Weights of a small contrastive image-text model.
Model: 6.19M parameters, 64-pixel images, encoder arch resnet, encoder norm batchnorm, encoder activation relu, encoder depths [2, 5, 2], encoder widths [48, 64, 96], text encoder width 256, text encoder layers 10, text encoder norm layernorm, text encoder activation gelu.
Training: 6200 steps, batches of 256.
Rows from block 6 of the text encoder, named by matrix and row number. Rows with one number belong to one neuron. Each number is 128 + 24 x the weight over its row's rms, rounded and kept within 0 to 255. All counts start at 0. Numbers have three digits each. After the name is the row's rms in percent of the matrix's.
# fc1: MLP up (text_encoder.blocks.6.mlp.fc1.weight, 512x256), inputs 86-171
# fc2: MLP down (text_encoder.blocks.6.mlp.fc2.weight, 256x512, transposed), outputs 86-171
fc1.180 087:105131152186134100129148106157134118123121139132137079158134145114163143125137112132110118150113155090138170139140133124118122093157153146119108117114099149116112120134122128132133159177121140115086167077106148096113157134161158164129131129089111134136111161
fc2.180 084:101088130113096194101103117134143101124145101111108135128140153110098099131131114130149162159052122157113146110128142135113116119116096148087141126073126132154154071112107145111096130141117116167106120114133169183112136146123131113165122124141115084125124093
fc1.181 102:148155183139145175099131201171115119110135153126094132154098152142103113151134134158108157132118173150102139102128077115161115119154087098143113104111131116162137135133135148106093111116128133120132084118148098131129120122113129105115128118136101158104112110
fc2.181 114:095103137149092125128148149115163130165150132126131131103178099147174158095145119128138104131109117092105142137138149145132131080116113128161128144119134142119099123139133136119132130131155110127096136095092137123128112078109153131148103075117100152182122140
fc1.182 087:083156151091115149081108121169129131137147112119119154106099106101118156146155137126142119092120135186130093181134133197140140129134056130098137141121138145120099088144102124146098115116102123125184169106138171116111132103108183146075140114133083117097117133
fc2.182 083:154105115137108149114128117108108098125124140127107122144116107120115124126097091137137160115130115116145184113124061132134140124133154120140108113123121111166116131132131139132158128169088119107123143114121160132132111155145087081149141186182160136118144094
fc1.183 104:115158114131135111136150095116126154129110112131135153163105121111078127168127102161131158148143155134097114102127154125132111163123153134135168110108175100140106107107150155163105168160123120090122097139148089164146100135158156116158142146104152093121140146
fc2.183 098:130115145112125109153130127112133110118107145123149115126144143130087115096109128133122140139157130150097141129127171149129135177113149161126131070133100151063095117132122158122144125134153125146138129106149129100131140141066125112141143095092135144148103119
fc1.184 088:143108112148131114110110145150147135126117104116109131126129142142122132109096152144115118097158158173152160091113146104110123076164128118133130133097136144166151087138086138126168099082123158141090178078152144132134139135106078113132185132154139088150134117
fc2.184 095:074165143129131162136141127184094079122121153117142151160115086153129110133122137162119106130080133147123067156133151111139145149122126148111135165154093146127156159125119124154117149139130183140138136156147123123100117071100133102059136131177110109104106079
fc1.185 106:121114086105159101078079096114126142161162095116125139121109095172091099176094092136094127136145177121085116158104113161158145150116115100145135113171152160114084105103162170126130158157076146079119139122146152122164099163137179111155129124120112126149129143
fc2.185 109:099105089136121149139146114167153137140122125149123127133090145125113123144119131110129165110119143143114152148113119143140113149145143147147123108103171149107079152146134135145146094115156098100157118090138154110127163117141143146134129139093132094118104181
fc1.186 091:150135156126163117173139148141154124071104157131104136119141136177139140130160164124136117128089122079124152158114140124086095154097156129110130114157146128154127049118083152164097144119125115108170151118118111139073141099091145126130120122134092111124128137
fc2.186 092:112100116107141071139106158157159146140170128149119085095125086146087168178159118109093102105130114137147125131080144105158122124124149155152123151129141102116119158114188161127143099129109112138129147157148152121136145123140111124132123136113128077125129093
fc1.187 114:097091145125120151104143187124128132153148145144128154140148145119101160147110157141122149140122091156137156144119158157142117113083114113100127095135102144084133094145158183109112151099145114119140140086183143144146155181109107117127140152142097153150124178
fc2.187 102:138092123143118169154134152115105102103126156124153135122124089121132095142145104099126126073179166104129116159092092126127131129155115129164127118144139182176093161118110094135148144170144113122123132110125114102147105146112130111162153111113108098151138120
fc1.188 109:132134147108161161101094067098114136099115153123148168106093116146110134111157150098115119164135156150135142124113147091109155136099111129098135097118155124112132123114084122156124166140124138157166136116167157128164200127189135171103072107102147159124130141
fc2.188 099:148117159128098128108158148129130115124108166115117119109104100117158102128130148154093148119155062117154147138130156165182116120128113115162147132110152137179096105138130137143102135124125133108168121131095130134086103146121132111153171127097138158100125130
fc1.189 101:142106123090154095156134110104124122075143110153139146141107164128157126109186148102108133105088102129110099099150128165119123080126144118130153098113138158140106148093149135100133087112119104147154100112099131164138122122133143100144126132139118101154121136
fc2.189 103:079113122175108142063132171171108113150101168125168119113118108154096125123120072118128166115071165094152149151122133136113124086113151128134106089102119118094145166162139101136149147124089126114126120072149179095120170123093160136166129133139141148115121102
fc1.190 102:136119090144117130137107128115153105150148133123115099115137111148122146084178117134102122161095150119106087149192145143145128144142157150088128090135111133154135104099144096130144147151168169111123126166121081108151118136150144144150183170146078134128141137
fc2.190 094:129142145121073148124126134120111132098136131120192163111141148149125130131088170104129119122159114153139118137101133086133101120125080129141082149138094095122107168170143126177110139130119115117150108120108152172110122153076099109137080112142169099130099131
fc1.191 097:119069116118138112112124113144078145093146119090156147142095118124143110156171119139150127160132121131129107139132135100121182166103150129105128106094183132117162129125097115108142164181139147146208127116141138123166148132150190168139110087096157150145135157
fc2.191 093:135170145119163125131165108131108135142144146121137090165160098127165143127138121103126132132155119136125147170178108133123157060181162086150149126128104072164122126130107119128131128156134173117144083148129128101130125162163119134089134129122120113125149103
fc1.192 108:147150129128134120130136109141158127087171165145133105141127104125138150106146104107129129139132116096136139095131117142103074115155119109154164107145116112156077128117086130098085117111160142133187141085136150170096137071141129127124115099149123117111147093
fc2.192 104:117145130153126126123148110104105182141139152125130180121117119117126134103109137171117092129078163137127148154140157131145107150108137112139134164109106142135141095168117146162114133135126121162114104127132090148129143137105139137100073125117157114127123157
fc1.193 078:110152136160155154132133126152110139072138134150131132094107105199133155141150150137134117124153135153139109160093159079123128132142150114181136099088136176137107136129170140125114162146132132103154147108148138164072096131103126129079120125121123132092107171
fc2.193 084:125085142118153119111166159089145131101130162133144096128149129093126100137105148137166166176107104102151146126169059165134126113117116107141118128125121103125107121155082111148136111099109173100092151161164144096150115142156122092183136094144090163117102110
fc1.194 087:145137108108139111116090155119098127145108129117109129135098161101152120122115149113151123128115132125150123158141145142143099129067130089171075171115178157145120086090157110169068112117118119148131123159145100101090111148107112164144098114146171157119144119
fc2.194 093:130116161147136166112088147128101115127158103151153127104117107142143109130097111136131137146133145145135133134160117119097141140162154131140150092144113115103110101171149149130155133158116148098130100123145160123143136138152150083115145157112087119133090132
fc1.195 101:136097153142151146137084119114120113089152170169174127141091085109096097118103113114146146165068138153135116102116141121135148089136157139123131090153164172160176135131152106161135157127161182126154114148144130122161146080141160129143166132150158134102141134
fc2.195 091:110161123115095104107151116164128137153082082136101141080134174146144116127124146137145099097154137115108106175113132132126119118150130137142089118112089150136137131115136165154180145136130134104127132122114136134122134123169122101127083189095177112152122137
fc1.196 104:152158144110154135088141119105129144141133086109135160141143130116117096161134111164143137131177148146125146127097187101176133153108097143118114104138115133073102116160124157133127143139131123101156148113194114121150132130114157119098139118086124139142136165
fc2.196 100:110105125171137106139112122086152144125144177154097140137105125102127145117142121133131150132113160131138138136133115105101104101159126109119113093106156114126100148109100101125164122104176124155120155130104084119100145164171149129152148179147159077103116143
fc1.197 131:131125109118182125154104181137144086090108135091106146136109132175134123096100094148119138144138163101148109101118103171134140108141133121143106103140154104186149112158155142104101164121113090130106127091110174119141103115110156128128088109137109085155128136
fc2.197 123:072104127127083126110158130125120154113133122142147155112141139129155132117116149150122114126135127112136097149120138119144150121129119081154151137151139143140144119141110121145143151140102105155155129169144123100118101097117121098110092130148143117135176100
fc1.198 093:140110131159158137095108162148138120171155120126122118146150126113132144171178184147161104097128110130107085096123106136098097123128118131088112146103154093104135123134125133152108091117122143154117156084085128163112089153115156094124125124158113124139146128
fc2.198 100:120078158084160171131123086120172101075096143168109108112107124128131136107100089104096103157146125146175140147130129140083125129107108131133134152142123129164113102108131124130146179113109076097130103121161110124136139132118095090119120144150141121102126134
fc1.199 085:139173162135131049106109096146108125119131107094106119151141141157153107149110156130160121148087161127106076138097164119093099152135118097161151111110144155134103112134146156134171134132113155153150101121144148095142168097133121131104121140131133144169160130
fc2.199 095:093128113118114154171120165129160090160114110148108139129129108128101136100102110099130086140057130159136100116151124120133122127120125191134120145171150104160144113127151133128107155114143124166049131124127090147110102111142156118140136099110122116110080141
fc1.200 120:153099089145176145142170106135124128141157143118138133090122125103139102101111141176124119129105149100148112159129156152124138141134175128170131161133133129128139132090120101143125122098141144110135134129102122123055101155162162124139111149144147151114153143
fc2.200 123:118131145147122122080119164155126150183099108097101097155105127119103161127133180097132144169131176128169148126112157124117136141163125106101148139104131087112108138131129147109142095159135126211118148124115119101148114165110083138116133108108132192145096142
fc1.201 114:143171127100107054136138160139121105127117111127089161100121101148143112134147087112129118131172089139126131123118092124127134133097107109129114115107163179121142120112118112121131189138115139098162107108161091075133169102129104117112126128112120104107119130
fc2.201 121:108110165120142156121151126168155131087112119095133114134114137116094117122109143147137150134110182089078133113125140157117166091164147116143146106157150121128108181114152116126106086120111139137110139142093144141067151152136132136159132100150166115080178125
fc1.202 092:127114150115087094094144194066134105106107126163102118116138109150124103088131133144144093118125159116140128111124145104138098148123127124154133173128133129152112137137140138120182106121123128117177122082148141094128148108177090109113102082084138131119111131
fc2.202 087:090122167160093180096091144160148116139151142097114141133119127129109130178125116117125146106137093104098124143129139109093147137136090147112112090115108096110143134112149117158091144104100117138126153156134141135151138112092119134149129134189120158109161112
fc1.203 101:128139199120135104081147096147136111132105161130096136146168135134151132127167099107155096101115142072127126194080106141108082146150153147138122130115102132158112162132093144181077126122113123118157140157130128087147141087116127114101094136098118121129148090
fc2.203 108:124158091133119095161147156097131159141104123148148138140139109119151114121182113102091120133103135141095154115157175100138101125111138081133166141096168124124118113143155125107130135141123099135135115115106093150114141172116139130115179123166147151111127126
fc1.204 105:105071176156130142094120104141106139125076111096106136119142173125114115102149107119132124149147146091112153107104151153119095097129171107120105108153092126109104133143140097142093152117150119088155124178134108095134161159137125068150158113106118115146151155
fc2.204 103:114129106095120109110145132109145120139150089180130163173143161104148115122137158145167087092145137174137113094156128088120111099112114132152153109111141163119147155094124129113150101098133084143137108103087132128122114090096138129095092129152184167101124151
fc1.205 096:142140120155096168132109124125122087118091152172100127120115087121096143147103167123098093112145140113151152103115091125103112184148122152137092153112133143092124142163112118097140135114096162131096106124138155129125136123130143139133100134111111122105150153
fc2.205 101:163111113127144086123184148147111157150101096090132134143127099153146108147124110041154145166151139156092106179138127114129146147167107138155123137172096123134124147139095142167123083147136115125106122117121089164165104067144085159108155104167156121142120132
fc1.206 109:113127087116120122109144165145133101083102182135119127121122145133114150176148152101137144157114150088156126128103128161149123153106177115147087104160163111123100142164156127146113064156115107128089146098141120094117136096166160141155154130117142091111147108
fc2.206 101:146121155125122145145118091104109129143084071141108126139118146130123114138097134166150105128113120175067118142177118127129102118096071137146147119146139111147159117111117115140136153081126120121157134120136085164182095119067134080108128120132140147147125152
fc1.207 084:102125172130140137139117143153148090124131105097125127096100128129144138114109134127173111086150118111132109132140138112160162143168136100124104119074115163154063108126101118118160100130150156101131109068119110100130176136145138121122108072117117121158128094
fc2.207 087:165143119140142157114125136115109152116106149139144120145154144116107102160165108135090153164139192103128185138188156142096098132118138130137132127127128096079133105113137119107140126136139112164172138112089155150111108157122096149094112150145131120108154132
fc1.208 083:150136145107137146121142163129145094145121157116087116165134099145112133110086141133105175150101118157130115078126126118125126129140142120115114151123138124136124165118121152148177136126118145139109119127114091129129104107121112062148135103151152160134146105
fc2.208 095:114125123124109114117097105118107144134139145103132136145136179099153132146126148144147121097148166096146123154134123137147123159140114126124121119128091118103110099116170099095101122094112130098152095112147092142120140151139168105108106190124095082092137157
fc1.209 075:100085137154157118111160176106142119128124148107118099139111138085159130103164131121102159125091148129150153138120130117162140090127141074144112167118128127145140140144088141173119140128094128137107102121130096123124114124139119127120139109155147134135190128
fc2.209 075:143172146146096129136115107119126136126135127144137144114116101166158112129110139128142116142101095101134133107148151117122160124124133142122137110086172180099106120152150107146137137135144092172151148162125108131104141136142158108109113169095122148115118189
fc1.210 085:138094161115118133151138131138130124107102105133149109184111130191129111171117119116127110127096130164128149110089147106087138099112109120139105127108188101141109153119132161123089149144076108122165114112131095153143140093119088141121137123102101139141180171
fc2.210 093:113137128086098147134103129138111112166141161138100109105140116080117108082142121090124107108138118151117106105110140130165130110118116129121130141184096124165130089101114145130151148110096172158107127147143129128154118092109138084105145111127136145089124168
fc1.211 101:144129166112150130108151125164149123104168124132155149133119116130168147113097130117126165111117142109117112078111150093118145122130159166123159141145156127117123110084113106113157153165170119146158132157124096119105124095110140105136136099146107111112157148
fc2.211 099:109107102126087119129119166102156134127127152174136075096155117133116092171143125127123113084113109135138141140171119167166134118113104132142108132149135145083104148148104131120122127078125142114152114117086091121095148139113124140120138124081108104124084175
fc1.212 110:128135137137143137120141137110093087139124148082125156115087143103124134120167161115164151101110154136121118144141126148121149094101087156119101102185180161137157124078135082129151156161176189126134115115137149110110117161126115126101139148106089143122135144
fc2.212 109:157158124107126164131131108177094142143124139121146133130122139106121096147091103112125110127103097119139108122133181149178123150122154100149147091128129141093139140165138157150158116100088091113140152111105160114141135135162148080158152096166140130109121090
fc1.213 084:131135133132119135188109117076119142106137160081098094092115162154131116128111106094116113146139136093098120122142137129098169123101122177124125125147144114124134116145119179106147117129171150109134155125090121155134087117094163085120124116108099173150087180
fc2.213 090:124145104123110114123124160117120130137176124150158119088146150088135161128131127133161096083131147141129069132102116113105108138174134141098166141085148164141074110102125105121125124131075121140113088091129127130138151135154120113077126159152094124093090131
fc1.214 115:117140156144156139095101120144174174137127105095125160131100112116160115112126134168154095123108158091123144120085135122124125139131109107113117120113127128154097120106145127170073119121116090113150124048150101134133131089131114133120157137106149133150097151
fc2.214 122:139148100123186123136096150114137112108091118106127105135138148145146079157139133111141110173145111075120141118099124125143106131094111153126128098147113110129139142131096099095145123163165133163123155144117096157093119130135104133127127091096081093185147129
fc1.215 105:105158124161124123129119154137170074131124133098101098133127123100128123113149103112111087090113138139102138099175144129088150133102103163146141145124093105162177170099177108166133111116139138111146106120167091118131111102138106114100145098118122131128103121
fc2.215 086:141120098134140120112123108092109141154110150133135150140103095152161099163112126124103129109143090156108132145108141095108141076127134147124115128135155174088152128140118132118193123113087117121149170123156162141118131142125126187129148150117155154134116124
fc1.216 114:116103093092128116098133149164104087124118086162147130075074141125146088137128129137133103134144143155110106139121130183144092127143149109092171113101113142125101158087107124124149101160098162149134138123154123129149126122093179134138094153131153119108103117
fc2.216 117:126123157157115145115168147127143135084141128165137111153126124149091115121118122131155138137132131183125125129149117155088129103144081110118116108104135164149182142130134151126067129131138135110108134129117123168140137079132146097142148126136110110132146099
fc1.217 102:118091145098125126089142135150141097141125113069113149109096108102155131111114109130134098129151138162125131152117164172138155117100120130143144121121113146144134110127132107120129116082120135157109145119130192141136157123095104113107131115163152101141119112
fc2.217 086:109113124065175131065127134102147128116172141139154111145123181147084172169062125127121148105123164134130163117136141084120127119144145118137103113140151102127107095139100165186146131155142133125102107102152131121158085136195185073139109161170103158099120100
fc1.218 124:123140090091106135126135164144135124100148105163082110124077100128122151129096097156087147147149141138141130134120140124108108083120128119153112097107168126110136095111096125137156171139127150117135112137156140109104126124134131108132130140159098093183123123
fc2.218 127:154092132145175128154119107130121140096147148162088136128153137144144102149145158117174142118108127152143106124123120140169122158097152116125117184130120094108093156107143129157135094138091114110130113094086146103150135112131162185107131124108163112090121133
fc1.219 091:123108139143161140132099167124148154130143138132106127133137168159101123125131142119169140144161133134151112149134170149127152129084129127095101094173078134132138161108158169142128124098109164135127102161121116122154125113146127127139108145138117119158163130
fc2.219 094:155101119073114095123164111106180113116141172117136155142147156139127110121133130119088100133124116111112103115111080083104101145114102113109127155097121141134108117158104089177137129175132101125088128116130132114112116113095091144163113122126162145137171120
fc1.220 097:142128153159113139126130118123135144109143131135128125157153126148131134164106157104125130123108133152114139111117123108133139150121109156161128126132138116126103130101103109164121116101068106129112077111101080124154119105115176112120157120148164111116130137
fc2.220 090:130153127139103143088137125143143150123128128110134124101101122135145130122145162135130156154100118120186114133128181114128093148142133059061093141126116136117143119155140120143160139124145101124171151100138138144103113140129137102131107127094110149117119121
fc1.221 091:151095101156116148144139114189116143167128101122140142126154096165170125133100137115070110171107103121091129147123121158073141108142153119139134146126114156136146130135135150132173147124102133156182122147171170130111168158151112147088139104166099116101141125
fc2.221 091:131129146101134163117111092096089110111101130121112093129089166091129104113188135135141111158147144105146116158143133128181129100113112130148143170115140134126115134133169186152151099099121142119100093105096095113120125153113140082140140146158142127108126144
fc1.222 106:095137127117131090128118104135100163135159101130123126137105179167150118145121122117119154140109123113105130103101137110161145101151138142142139147074095145103116122107134140065168167150137160143155121132160116122108158102103147116119120134142169094140073089
fc2.222 105:139116135131117075112115131146143097166118129130129090081144114119131109109159129136103132123147126118158107161161108130110125093136164148145137142150138133065119160127119173101144103104126123135118145123119132162115170151115146151137122128102158130128167160
fc1.223 100:100149164116136130076146196128154123140116157159125130161125124133137107093087141120087126127080115071116099073160125151122133146137137139136092183054139092156132129119140106145111149135121143137094110109132076131129120121110134155114134112114075144103107117
fc2.223 095:104089130154108096125129090143152110120126141087128127105125127164141137096136096143158079128126114120177100110146124143083118112133112162148131142138086122115157105121144145110134122112141141159176139173113141106112162129178109174093153123083173114119123191
fc1.224 089:121083139143143142152117132123110143125112146138127149107120126120128135102142145135189101159087095100095141132156112123127102129127120165150111111084077117137114151110111117158145132121104142118125149134090162167102162135127114125121109095112103166103140158
fc2.224 087:119134113135137151096104118157135110174131099107145140105121115112101139140117129144076125081155137139140150118123137150114106109135133092105141134165154144117112153163149143109095109152172124133147162082119128157118119096152183137186110160141108116165113100
fc1.225 106:161134154158118118124103137073092138125120117140128124164120074141142137156135171134161126158098128136136130112132167140151108076104152146124117124093123100128169148120128094099139144138088118128169131103115124122112127120143162081127163105113143166163097144
fc2.225 116:128132123136182166136130127118149118165123145114093116112157119158120156127165097092112107125141104134149121086130137125127134104150095095155146122171130118122152106102134138111127127110139077137158144169070119099120080132145104162125120091118101132126093145
fc1.226 087:141139104106132071140107126150121141108106146140105109085110118133152090124143135146133137147088134115094145138122128108114119111151069106103139151139107134107087110075135147155183117139139119071183107122131142113117141157151092127110123167119131109125156151
fc2.226 082:108094155143122133092136120113102121135136162128130179116116137153113081108079080129148132106098142136147072125125137128130151124129156137129149129136112147119122137185135136151092133128131101150131134131137159134127147117107124194109103089154105146153094132
fc1.227 091:178162089117134127110186099151115150134133149183174083119135077134124126106137107104121146117120113138120115067160148134156146087119119125139133140171114111112109104125154120144094165125144108121118086117129143121163125128120133103148108119125187092167146154
fc2.227 104:115122198128170129114121149104119134127161146097127133120128149111149133139135106136123149129142146168103147134095129151071163144140119104121113178067102163119149109161127162137140109122087136142141105062108118115091125122134112137103193151148130155106112160
fc1.228 093:185111109120098130110154111180096155120104123128084126105091093177144091148107107116147119079113133139142142182093144115140125124146119090110104124130136168117104148151079153161107136164151118138134123124114131112121125141134121132169123095134122143112139106
fc2.228 105:090114172138149158123139152150131086134149147151143130126127146102180130132148150147188159168105108104127139113132075103113139118127098164163120129118146079168119138140165154081116120065138135122201149135118153171131171128156141117132185156135105142139116140
fc1.229 087:098152141139096182117102153117124110096133143156123115151114116120157164124115151150127109114111089134119129132160102130117146121109115158187145167120129150137142061110076156109148118163122137155114114137116118138120168089123114141088179130089131159140101117
fc2.229 091:126115121112109152121159126124161137132129116094085112123096145123080143146118119131115097125135164100126117127152135138137087145135142081114116094141134113148168133147167126156158161087127139086181129132124126142145111176052122108140140117113121109094153161
fc1.230 086:151087127126137116084149163043115119142172149129135124132099127122121089069125139155164143152101129117123124113128101098109100130117101203109112128135095131144145119162160099137086165153143123120150136144132118133111112128135141131124088121157127161154126145
fc2.230 084:140153126165122132089167115134128108132132113166145107126166107083132152106114115141172143118141139133111153153130097124154170143109167105154179109104168159123126131108089152150185110101103136147116122128122153156155116173122131131097157118138129160127111116
fc1.231 086:109148127125176099121133116108161077138104109103103119134137129120142137175098105109128136137147135111121158091192161155108126139116141140127162102142093135087125126159151128102121137144182133116123074094152077138149141075094152078080121108084132122086171126
fc2.231 085:126114135088110093165124115125132092154144147123153156129089104124125146141155126141146108125123140125134124154113146114105094179146096122135161140134155176125128112085099074149112152131116150160116150103117145116070118138155115070146129148129102095119121158
fc1.232 093:085116135116086142129094137147132143078129132120112108106128119100164168065111137155122113135126166143111120137080138112130166091125144103142131152194131140125127134154135065117137173142155122111099133119174111126158128102154131077123128141112078127186126137
fc2.232 092:133125130137061138161102146143134106098092129126084117146136128163132120138093119084161149094107147093132127139140148138136112092123082131069111114104089149142162118153157131154115128120114099110100142130104177126156132147118121139093142156098142136102110127
fc1.233 095:139133124139129139105121141164129122121110114123161145141121152137150093114094153098173106162108154129122143116114106100094134122153097074125138108134135135096065137108145157146107080137131164153135111117086157135090171131127139106155104126138097103136104143
fc2.233 094:188121096157141136092124116104143130199105151141114132117144161160115171121154122135099148127111124128097121131118148152146106134164100143112112145155163122164172082144167159095079128146097183103103091154115094117108065112153144152113113159141146144109160111
fc1.234 106:154134137151106186122148160114124118142146118121111120145124093113160103082100139164111157136113102140088111150140137135104119150143148150133116129120160137133111114150113102161093145143125127090093073098137160103099129097160113120141091117137129100103121151
fc2.234 103:104143142144135108122118060096123145096079155107148148131110154119102089169119095099108165084113091136123177114141128157116121103151154097150097101129120163113149133148124173132148135098137165097193152127153131148162140151101121140139129138080135097122146124
fc1.235 107:116137163136143135117132162125123102129079122160081089126084133117110138124213083100081150126096157137124085132128117129129107157185138096164143109122153129132139140101129130128152085138148171142115130108147140158106135112158094170129163134146161104111142096
fc2.235 116:105159163101145146122112092159141113175147098095174147126139144135112147136073093135145125137117119129112135176148110149126114105113100126090072169149099117132152118105114152119122146098125131105113114144094113166135081131129126081125093147159147101135103169
fc1.236 107:124089123141137143086123197096151111112124130144095168117119111135130143091168125132164073137090122102081119142147116157099104119122152123101137139108098144104155109193171131099122121152119108131155103123173092161160148098152144131134087151120142102121128133
fc2.236 099:147154106176114104100089103113131185116168148133138137133124094141108140134106127135107182122151118131157139109166115072104175142129160158173138130103099149107126138091141159106143124182147115087117124093148146158128106190131157108122108115102095149170098120
fc1.237 105:118138113176116111115080108122087131150133104181122117110109137107110138131109132134121122125092140082115115151149143142121131151111149163111103116138124133123157107141169127152115113086072131107153139148119118129152117103127129128137133115120140100131131135
fc2.237 094:125135129100140171113146083147155142119150102150134149165122129134153082159117133114143140091122117140111116105143132120096124101125144096169087098141109211126145125160137125105125131098103110194158147122105147096093117102119184150110109175157134133103110132
fc1.238 089:148102153149132161103111087173154134184121096115137157101124149154133116102151131121161104122131118114122123141115140105100142119128125090076163133161162127150144098125154148108108161152144148126111138143115154159136147152142130130093130097106079124172153152
fc2.238 089:160139119114115150127185120122126102107106175118145126168146125127154147139111122139094129110140144139127132110140177161135165141159135159182104139147104139129142141193125099157128114106128178147125103148140149109093140104100118170137068161174129098129079129
fc1.239 081:152096171097163157086122098118128170186167142148123135125090136115123091132112146146086134189146153092090149148133112146105110106134166127112101122118079094185125124125137094148149161122125139149154109148100118150117126113153104133135119137084094158145127114
fc2.239 080:099149089122162077160109162127156123079103155119127137147150116169122151138121077127130147131095088181092120134100169101134112111132118111161135120165134137101093114146159171134129152161105139098136073131119123140126110135094183120141115087134112068081157150
fc1.240 093:133136129126168109100140127145114096126153125111121115104127114130139128104095135121165114109119081149165114138159132133111146073144094131116129154131142120069096101113107147178132146162116144115106139138144159126104163116127149102148147089159096110136128133
fc2.240 086:150089162128123151129118120091113145140141151164137144114114133092155098105132101107142164142145169101129131152118168120152077136106144111171126127114128150128147119172127166118137136144147112130126131104157086153142146136114117103084095093075144151133130168
fc1.241 090:093092164108104121133131114167112113109184143154113163161126150142114144129141140133091115094150142133151148134142148160121103084137102111152102151065144132118112140126112109146121124114158080110137119127163146094101147132105146109121133129154137147133115111
fc2.241 097:123099141148138124108105131150142150108140176172138095125140131113108124132095126139091099118126136105120086136134119116112127138112160147169148100160109152167131137124167131113176193105149181116177142122084135112139091186090130188152148086125092136111135147
fc1.242 090:165149077189104116133120143132116114112106089157142153134118150153107140162106122104154131137146178135171130145135118171128106119085100116122087126120126121117149129095120113098151156114087145082140114151128109117094102145092176175128128123097147107127108133
fc2.242 092:119114159059102171140140132150149129160108152085085107149164110107158110110120113138103117150136141105075083114116119092130133164157162139199162124152138120144107142212156135133097131168132133152105124111125165114101121084163103109095103121173134126126114104
fc1.243 087:126156188134139120110116139103110153075162142139136152144144117115154122121106128126146111139124111119110140103087128092140113130128139096111099123158095102103134137106144137149104136121145083118153115179157159137089114097111111127134137089126130146113147139
fc2.243 094:121119088144119094131138133091146124105116129119112162084143133143185120101112136131160128111130145153114119186149121116146143155156147135125130151091136122089158146086089104146137174156163182095105146108100115141094156079137144120158123145099084118129133108
fc1.244 081:121134149099155132104127198095095115124132131106117154134126112145122113094134146100120112120102159117133114159122122171100112121142138127151080128076165128118148141135153124114129104143148141138094158156118096150088115103129162139159120094149127109140112160
fc2.244 086:155145130089065124160154089122120112139133167149109127122104096088131120137114170150127127123163107130115110158100128157115141107161138135121127092125087161146162114122111138161113144124145118138171139117101149169121118111145109177145152154136093172109163137
fc1.245 098:131151139138119207139136126122101102131130124134175150174125097123124130145119125124127151133134107112173135141154152127126103110068131154175138153114103099135127102074118096140100114107134144126155112130136132139120149101089150115123123122142176110182128083
fc2.245 100:147090100137119082102160115121162154150133153118155124131136145164138096116175125124104119089106153107147118139150088137159108113115144183143105129109137105137167084132135105122109140119121175157132111133145128106119121137147105146164168118112127126105150111
fc1.246 087:108114150103136152113129142058158115115132092153103136184175122136089135136105162149174116113119131102077103131119171128140080114109104170139166134109121133135163118123122080103120155122060090117138131145130124153110149134130107114107175091144157152125152089
fc2.246 098:139115110117108113152111106124109096120109148150129157105075096109190121149179135127099125104120153157157109123150133173105134144119145116137121123089133148094123133100125170102154122078123122158160106152114195137142141119115117128137102151127135124145151121
fc1.247 125:086133145115138124143140171139152156139127110105098114161117091135136134092146148139093110143140155108126110116100127115143131094104095147168151135176143138082150125136111159120125156174117148118121173106168148148096122117134092113094113088149113137138176131
fc2.247 118:156120115100128183108134104139113133116089126136154121140141133104110139149141112141166096125118143110088099168118102146112143169121159159125132133135114104165143141168115119158116110131144129136116115144084162092094111124135148123118123117159150131146104144
fc1.248 106:111138178166174102091155165106086169141154138120129133121084089111131110117100185116104120121138160159118124103132159156095120128125171099143114181125133128141108141088096175155139149130126146139111110127093116154090132136143116118139130134131137142107120160
fc2.248 106:105164122103110135142103114126098094147126157095089170114130138146137148133116133128169116143084141111144158138137125142146113146136124157108155092130132115139172098160104117120148099121121122126135116147116124120133112156149137140114115141149125149128144104
fc1.249 102:101141146119102138044175161137132110121103132115139126189116155098158118127115140128117126117120127121177105136127157148108113118138119141154121090137107170082128155106130142133123138142105103110166117106132125095113155152136183139102107123088123132120117129
fc2.249 107:143087091127142131151095095129094141107135110135157129108159098176136135105088138157153145135112086137104133102102075122077098136133100113107152133147129149111129115144116100087159139135127152108148135077113128121099073141094135121154137154102132106128136146
fc1.250 087:138122170076154095130171161126109133089102090093133145099106118116104185113124134151118121133145126144139145120132119169178119139124126128146134098135155097118154097136137117171107088132180107137125121139148109122145106097093115145076086164094108153147104141
fc2.250 092:154131092161111160102107122157106129156131135149186171108122082183128134144175113125109139104120126097128126146142124112085170147145113109104161162158116150111111143085142103160142131189134136165093160119102146127112122122137157116148122099147177117106084169
fc1.251 118:144135123101121132112140155153111102115091130128072152115138121129126151157117105140149084119076155117092097139146128164127084117139128142173101154143157122125116133156174129152085092071165093129123110113130188134175124102124159138130089114154156133103135171
fc2.251 116:126147130163174161115164127119141114104122106119146156151139165141148113125135109123169168129135163120110178139159153115119186084097135116068116087134109121140105142110155111159089136169120112076174193084160100090117153175098158102094164146112118140081145137
fc1.252 115:117157135130160116111140135119096122152094126125122161125131153109137124146143144128140123141164117141124170108125082147177164155122125123158145103102151143057148136097139169144123106139109129107107132117156113104168147133109185134125105100114140126138147149
fc2.252 119:116103101139172171139154169139134106169098100091131127134117088130134164126185094139142116137079157073166117164168123132126157093117139156083145107065113156143140119141144108131139076144148135136134129142123109128109152126143112134104128150113130142154126124
fc1.253 083:115112135137126137111114205129104145123140117128101121126122120090116126099152086130109132144108140116162124094157113148132145126144112124141134111173144144137126137141093132141093123101110158139126086112121127099133099102148160126143161150142137147130136125
fc2.253 088:145155168086111149161103132143121072109160122106109107151142136140139132146109149145141110103127135167087120146084119122101116138114105120118115129086138124155085112143156138124150124174127073088146161086133182146132119127135112144091134172139100125136120132
fc1.254 117:100115129160139126078131099139158110118144158121152152117128110170107120109145125152150110123107096116114069158139156154126147139146116145143131146127112217115129081109111139141091153134130127067142084127149162102121162114103119097130126153104086092100151091
fc2.254 127:147093140119108134109116117106110161127143085154136088130129117125152111101117130107098160122123145169143148092120115112128132138156115108155117130158134135142141146175145134133126125125142117152077133111126087169113101145079146139120111117142154115167142115